From a checkpoint of a small contrastive image-text model.
Model: 6.88M parameters, 24-pixel images, encoder depths [2, 5, 5], text encoder norm rmsnorm.
Training: 4100 steps, batches of 128.
Rows from block 6 of the image encoder of a small contrastive image-text model, named by matrix and row number. Rows with one number belong to one channel. Each number is 128 + 24 x the weight over its row's rms, rounded and kept within 0 to 255. All counts start at 0.
Before each channel's rows are labels from the 100 images, of 14976, where the channel reaches its highest value: "strongest on" is what is common among them. Only what is clearly more common there than usual is listed. The data: rendered made-up planets.
# convs1: 3x3 conv (encoder.blocks.6.convs.1.weight, 112x112x3x3, each kernel summed), inputs 0-111
# convs2: expand pointwise conv (encoder.blocks.6.convs.2.weight, 112x112x1x1, transposed), outputs 0-111

strongest on: cratered rock
convs1.12 [151 137 104 111  88 134 131 134 139 117  58 149 137 133 120 126 124  84  97 104 163  84 126 105  98 161 120 130  85 119 114 107 110 154 121 120 143  81 142  93 124 137 135 130 137 118  99 100 152 155 170 172 119 110  86 152 119 103 100 117 132 135 106 133 139 133 147 121 124 136 146 100 113  76 136 120 105 122 145 136  95 121 172 117 140 124 134 102 125 117  85 168 127 150 122 154 142 158 114 103  97 119 149 164  76 179 106 138 124 139 110 161]
convs2.12 [145 155 139 100 139 125 115 113 117 135 142  98  94 139 140 159  80 134 110  95  49 124 136 133 128 140 160 127 155 108 140 152 132 153 159 103 105 146 117 117  78 129 115 148 179 122 141 155  85 110 106 111 132 127 156  93 123 151 164 130 112 112 119 157 160 154 108 179 141 121 136 133 151 145 130 138  86 165 119 164  88 104 106 125 119 148 113  93 158 136 134 146 148 155 118 121 132  97 147 125  93  97 108 114 132  99 111 140 179 139 107 100]

strongest on: lava world
convs1.59 [157 155 138 131  88 138 159 133 157 128 138 122 110 156 117 114 154 107 112 143 136 150  89 121 171 109 143 136 165 117  85 127 167 179 126 130 145 111 146 153 111 117 135 142 123 139 134 118 161 137 160 151  95  97 129 140 133 100 126 147 133 115 122 153 160 112 131 123 119  98 153  96 148 142  90 200 135 138 156 128 107 158 120 102 108 142 144 151 154 160 126 114 113  84 125 180 133 138 146  73 117 116  80  81 143 131 117  74 140 141 102 131]
convs2.59 [ 93 129 125 138 127 105 170 117 125 110 134 134 164 151 149  82 159 120  97 180 115 121 148 149 124 187 162 163 114 117 142 154 103  89 134 101 165 124 137  96 128 164 128 137 120 117 142 122 147 143 109 143 111 133 133 173 144 125 124  75 145 148  80 156 149  96 158 137 140 121 132 138 150 144 105 130 134 133 148 113 101 154  87 122 126 183 113 149  85 133 163 155 143 133 138 126  78 142 163 119 125 136 116 127  93 131  94 165 144 114 148  98]

strongest on: cratered rock; glowing rim; full
convs1.9 [137 167 128 122 128 143  85 126 122 111 101 138  52 153 154 130 144 106 147 145 101 115  88 131 110 118 149 119  97 139 112 108 132 149  98 114 125  93 122  53 157 108 109 141 128 126 112 133 175 169 179 124 148 139  95 141 159  99  59 105 110 135 103 132 144 116 146 123 107 140 114 147 131 147 139 142 111 153 110 181 105 107 133 136 131 163 127 118 121 138 115 160 130 132  92 146 135  88 160 126 133 147 156 143 136 128 132 102 131 158 114 159]
convs2.9 [112 146 120 120 128 138 161 136 201 100 158 149 124 141 118 124 123 157 110 156 113 136 122 144 144 114 125 142 102 123 147  84 114 124 131 170 104 119 156 121 130 134 119 105 160 131 173 115 125  78 135 128 110 172 133 132 144 142 148 112  94 148 162 124 185 116  93 116 138 107 148 130 152 155 100  81  98 125 122 148 140 129 121 110 138 121 124  73 161  86 105 121 122 145 157  95 108 135 163 141  64 122 107 151 104  84 135 140 100 139 156 137]

strongest on: cratered rock; cracked ice world
convs1.16 [161 108 172 144 134 104 128 133 155 112  80 123  96 133 111 139 162 123  85 143  91  98 169 142 124 124 176 131  81 106 133 116 122 107  92  74 134 126 157 124 122 142 145 122 106 141 116  92 134 138 111 126 115 140 126 134 143  99  92  91 113 127  97  86 119 112 121 115 117 130 156 129 121 135 126 103 142 133  53 136  98 133 130 124 114 136 133  99 118 149 104 144 151 108 127 172 164 166  87  95 120 152 136 154 155 157 171 107 113 160 109 150]
convs2.16 [121 115 106 115 103 146 146 151 115 142 141 146 160 141 152 112 143 148  95 153  94 106 111  69 114 160 136 102 116 137 142 164 131  97 127 118 167 163 158 124 112 115 111 104 107 114 131 162 118  93 100 195 156 153 152  98  94 101 125  96 107 133 129 133 119 125 117 124 124 134 160 145 116 118 146  85 141 137 131 151 156  83 165 129 144 106 141 107 146 157 127 134 137 113 135  81 152 160 124 127  95 171 109 180 139 112 115 169 158 159 115 153]

strongest on: banded gas giant
convs1.14 [126 127 139 124 171 123 143 173 111 118 149 108 114 111 115 163 121 174 132 106 161 104 144 137 114 128  87 111 126 109 126 139 140 129 105 154  88 125  82  81 158 104 155 129 144 140 120 124  96 113 107 110 145 166 136 116 128 105 118 136  91 151 130 125 129 139 125 115 111 179 152 169 157 121 161 181 125 131 151 121 131 145  85 113  67 119 121 116 135 113  83 112 128  98 118 201 106 107 153  73 103 124 137 126 126 125 101 137 118  99 138 124]
convs2.14 [ 35 112 121 114 138 113 115 114 165 130 124  94 131 152  98 139 141 154  69 178  96 124 115 126  96 155 154 119 151 152 160 117 123 121 137 108 103 112 158 110  84 131 114 110 133  87 153 128 153 144 156  93 140 155 145 134 123 123 104 162 135 129 151 128 159 121 107  92 100 114 122 111 148 141 128 141 118 129 150  96 142 139 133  92 135 126 142 101 111 161 139 133 121 126 136 149 121 139 118 144 170  66  65 131 114 103 110 131 141  94 116 117]

strongest on: cratered rock
convs1.41 [158 151 133 146 122  97 139 174 145 139  71 137 132 149 147 133 125 115 120 111 146 142 146 119 150 122 171 134 115 171  97 138 137 118 141 117 109 132 169 143 103  99 122 140 146 110 146  93 196 133 153 170 111 113  88 128 130 134 176 119 133 174 160 106 114 178 112 136 121 138 141 150 129  90 113 167 146 134 184 168 158 136 112 131 156 161 136 153 141 148  91 179 138 124 117 128 129 121 118 106 101 152 117 161 110 138 157 129 117 129 101 136]
convs2.41 [129 165 144 168 112 146 105 146 129 130 130 139 113 128 150 129 140 142  89 116 128 113 142  89 104 147  95 168 145 187 148 143 149 113 128 149 143 156 103 152 126  94 155 104 138  87 175 119 152 101 149 131  60 108 163 141 130 158 111 140 107 120 128 142 138 161  91 135 159 154 155 120  93 148 145  79 151 133 160 147 123 142 143 102 136 112  84 121 136 158 120 114 163 121 117 164 103 132 117 125 106 113 113 123 100 147 135 173 131  98 168 156]

strongest on: cratered rock; polar caps
convs1.17 [158 111 134  93  90 129 113 153 160 117  98 158 125  91 147  98 140 147 113  92 164  85 120 138  99 121 105 178 105 136 109 138 127 139 158 126 148 122 130 137 157 144 106 113 121 114 150 137 162 121 139 170  46  96 126 119 165 185 103 118 127 122 100 127 147 107  99 112 110 126 144 113  89 127  92 124  96 109 124 122 119 135 131 130 147 113 118 154 128 136 118 143 132 129 117 129 161 143 135 128 106 151 105  98 117 123 164  75 102 144 108 195]
convs2.17 [101 114 122 160 146 101 107 114 154 126 108 140 136 166 128 102  98 130 118  95 126 128 143 138 123 139 145 102 134 221 149 122 131 144 141 108  68  92 100 139  96 144 135 155 196 122 154 119 132 140 126  86 172 147 126 111 110 109 121 111 145 119 114 192 151 115 137  81  98 132 146 122 102 152 153 159 156 139 121 109 146 110 107 126 117 132 133 170 118 102 143 107 115 111 131  86 108 130 140 151 130 114 116 119 127 112 101 101 146 131 104 163]

strongest on: cratered rock; polar caps
convs1.96 [140 122 122 126 120 119 165 163 134 133  79 118 151 112  97 122 110 120  60 129 147  81 176 107 105 126 152 115  75 143 138 110 140 103 141  94  83 126 131 145  90  94 106 108 165 128 115 113 124 138 116 124 111 131 121  96  93 141  94 115 131 139 103  96 134 129 162  80 103 139  93 133 123  91 155 122  87 165 111 151 124 164 142 136 109 159 135 145 119 126 134 123 137  75  98 138 116 131  99 102  98 132 132 124  94 148 131 117  78 138 109 145]
convs2.96 [145 142 140 139 134 127 109 173 103 151 130 117 146 175 137 107 126 122 114 106 129 154 132 162 145 143 132 139 100 123 121 121 115  98 138 111 129 177 161  98 160 100 154 124 196 143 160 122 135 108 133 150 153 105 125  78 123 149 115 181  93 119 100 132 144 138  85 135 124 114 132 167 182 119 112 136 116 117 143  97 155 193 133 126 150 156 132 132 150 116 139 134 119 144 146 148 106 104  88  83 178 133 126 144 118 113 119 133 185 130 145 141]

strongest on: lava world
convs1.30 [118  67 137 138 112 122 147 139 120 127 101 120 161 154 122 160 145 108 106 132 171 108 164  70 119 143 158 122 134  72 106  95 114 130 146 128 161 115  94 117 132  96 143 145 132 108 120 124 158 107 115 165 131  96 157  83  98 147  90 107 114  85 165 125 162 161 132 112  87 108 115 120 144 108 110 118 121 103 138 122 125 143 152  77 106 106 109 177 109 129 106 119 144 126 130 136 109 114 160  92 102 110 166 127 112 126 122 116 102 138 107  93]
convs2.30 [100 124 129 127 176  95 139 125 113 131 143 117 140 154  98 111 129 112 140 122 139 179 119 125 134 138 123 106 100 130 159 160 126  71 143 116 101 154 146 142 124 130 114 132 146 109 129 124 134 217 114 119 127 127 106 135 107 147 131 153 119 131 133  81 165 116 149  87 137  98 154 125 161 135 150  71 184 129 139 179 143 164 146 131 154 117 134  95 127 120 148 167 138  92 123 130 107 164 104 111 114 145  85 123 128 151  93 160 144 105 138 121]

strongest on: cratered rock; polar caps; gibbous
convs1.69 [153 124 143 154 109  80 144 191 157 120  68 131 156 150 128 114 121 121  84 127 126 131 118 118 120 173 162 133 128 123 111 113 139 110 134 105 119 133 144 130 126 116 136 156 125 145 137 106 200 139 134 191 117 105  96 124 123 136 107 137 129 147 112 112 112 150 117 101 109 122 137 112 128 105 117 161 149 143 136 124 133 142 140 146 166 126 142 121 160  97  95 149 161 180 120 148 149 113  96 100  76 170 135 121 103 136 160 189 110 117 115 146]
convs2.69 [158 141 139 147 117 131 123 138 130 155 113  86 136 152 190  91  85 120 133 122 114 145 151 111 104 131  90 164 182 145 167 175 117 117 125 136 100 156 132  77 142 107  97 113 178 117 122 145 123 102 161 107 143 119 102  75 127 133 119  90  99 127 162 135 132 130  70 146 111 186 126 142 134  74 139 132 138 124 122 126 108 122 138 103 114 127 114 119 149 107 148 117 151 154 142 109 131 122 119 101 122 115 160 156 134 122 141 130 178 130 125 108]

strongest on: cracked ice world; gibbous
convs1.0 [155 148 121 195 133 129  98 132 153 189 125 165 119  89 117 126 115 122 150 145 143 182 137 140 151 154 137 130 136 168 146 137 117 137 131 146 124 147 141 144 157 137 110 112 126  96 138 114 144 137 132 143 156 136 139 134 122 118 178 127 160 143 161  96 134 174 102 142 142 163 139 145 131 107 158 181 152 147 112 141 140 147 135 106 157 159 133 136 139 110 155 157 116 119 167 160 107 123 153 117  91 170 163 185  87 129 145 100  96 134 136 141]
convs2.0 [143 162 138 100 127  87 162 133  90 144 147  90 113  97  83 125 108 130 128  84 121 121 168 120 114 123  94 158 125 125 134 105 149 135 166 141 152 106 150 166 155  95 144 121 138 137 120 129 141 119 122 171 134 147 127  98 134 153 154 119 135 124 110  75 101 119 150 105 128 162 123 122 145 165 139 142 160 151 163 160 131 172 123 102 109 123 178 131 152 144 161 155 167 185 129 139 170 124 105 109 116 134 136 129 112 150  97 149  89  98 149 121]

strongest on: cracked ice world; gibbous
convs1.97 [135 134  97 124 142 124  91 103 114 127 107 139 110 146  96 109 142  94 101 147 116 138 134 124 121 151 119 100 107 156 115 134 132 139 132 142 174 120  46 151 159 148  97 149 141 114 119 103 168 105 144 142 127 134  82 126 104 115 114 131 116 126 127 138  86 144 135 121 103 120 120 110 140 103 124 141 137  50 114 141 165 119 140 116 156 147  91 150  80 125 137  86 168 150 127 115 119  93 154 134 100 145 129 136 126  73 145 107  97  70 140 134]
convs2.97 [108 118 142 136 102  98  96 151 121 115 111 127 127 127 137 177 147 155 154 105  85 136 110 151 133 145 132 148 148 106 116  97 113 211 111  98 139  90 146 156 104 131 165 136 218 115 131 132 141 108 130 146 131 121 128 140 126 137 117 109 122 175 145  97 121 124 104 131 134 119 124 120 101 113 118 125 146 156 145 122 147 183 139  97 148 101 125 153 120 105 111 131 152 165 135 154 150 136 135 138 173  92 166  89 119 156 152 147 159 127 152 133]

strongest on: lava world
convs1.62 [145 128 100 103 120  90  84 164 114 144 107 107 141 104 105 129 122 127 175 141 157 161 178 122 110 139 156 153 129  96 162 164  98 123 102 121 119 141 133 125 131 134 110 111 166 119 115 119 105 139 128 156 140 133 105 124 113 134 162 146 144 119 159 118 150 113 129 162 144 126  99 124 164 101 171 162 139 150 132 113 156 110 116  94  86 139 121 103 159 127 164  95  92 147 140 197 115 112 127 131 115 120 131 133 121 117 129  49 148 129 153 170]
convs2.62 [145 105 154 163 136 162 121 126 135 162 106 109 137 122 144 113 124 132 104 132  83  59 181 124 111 162 128 136 141 122 161 108 119 153 120 120 113  85 128 140  89 139 155 130 124 136 124 186  97 152 130 188 116 133 152 121 101 134 135 111 146 111 143 130 155 154 121 125 126 161 161 138  99 141 160 111  76 114 134 156 141 135 114 159 131 107 115 109 128 100 147 136 138 120 134 123 147 207 105 137 160 172 117 152 137 140 148 167 122 118 100 111]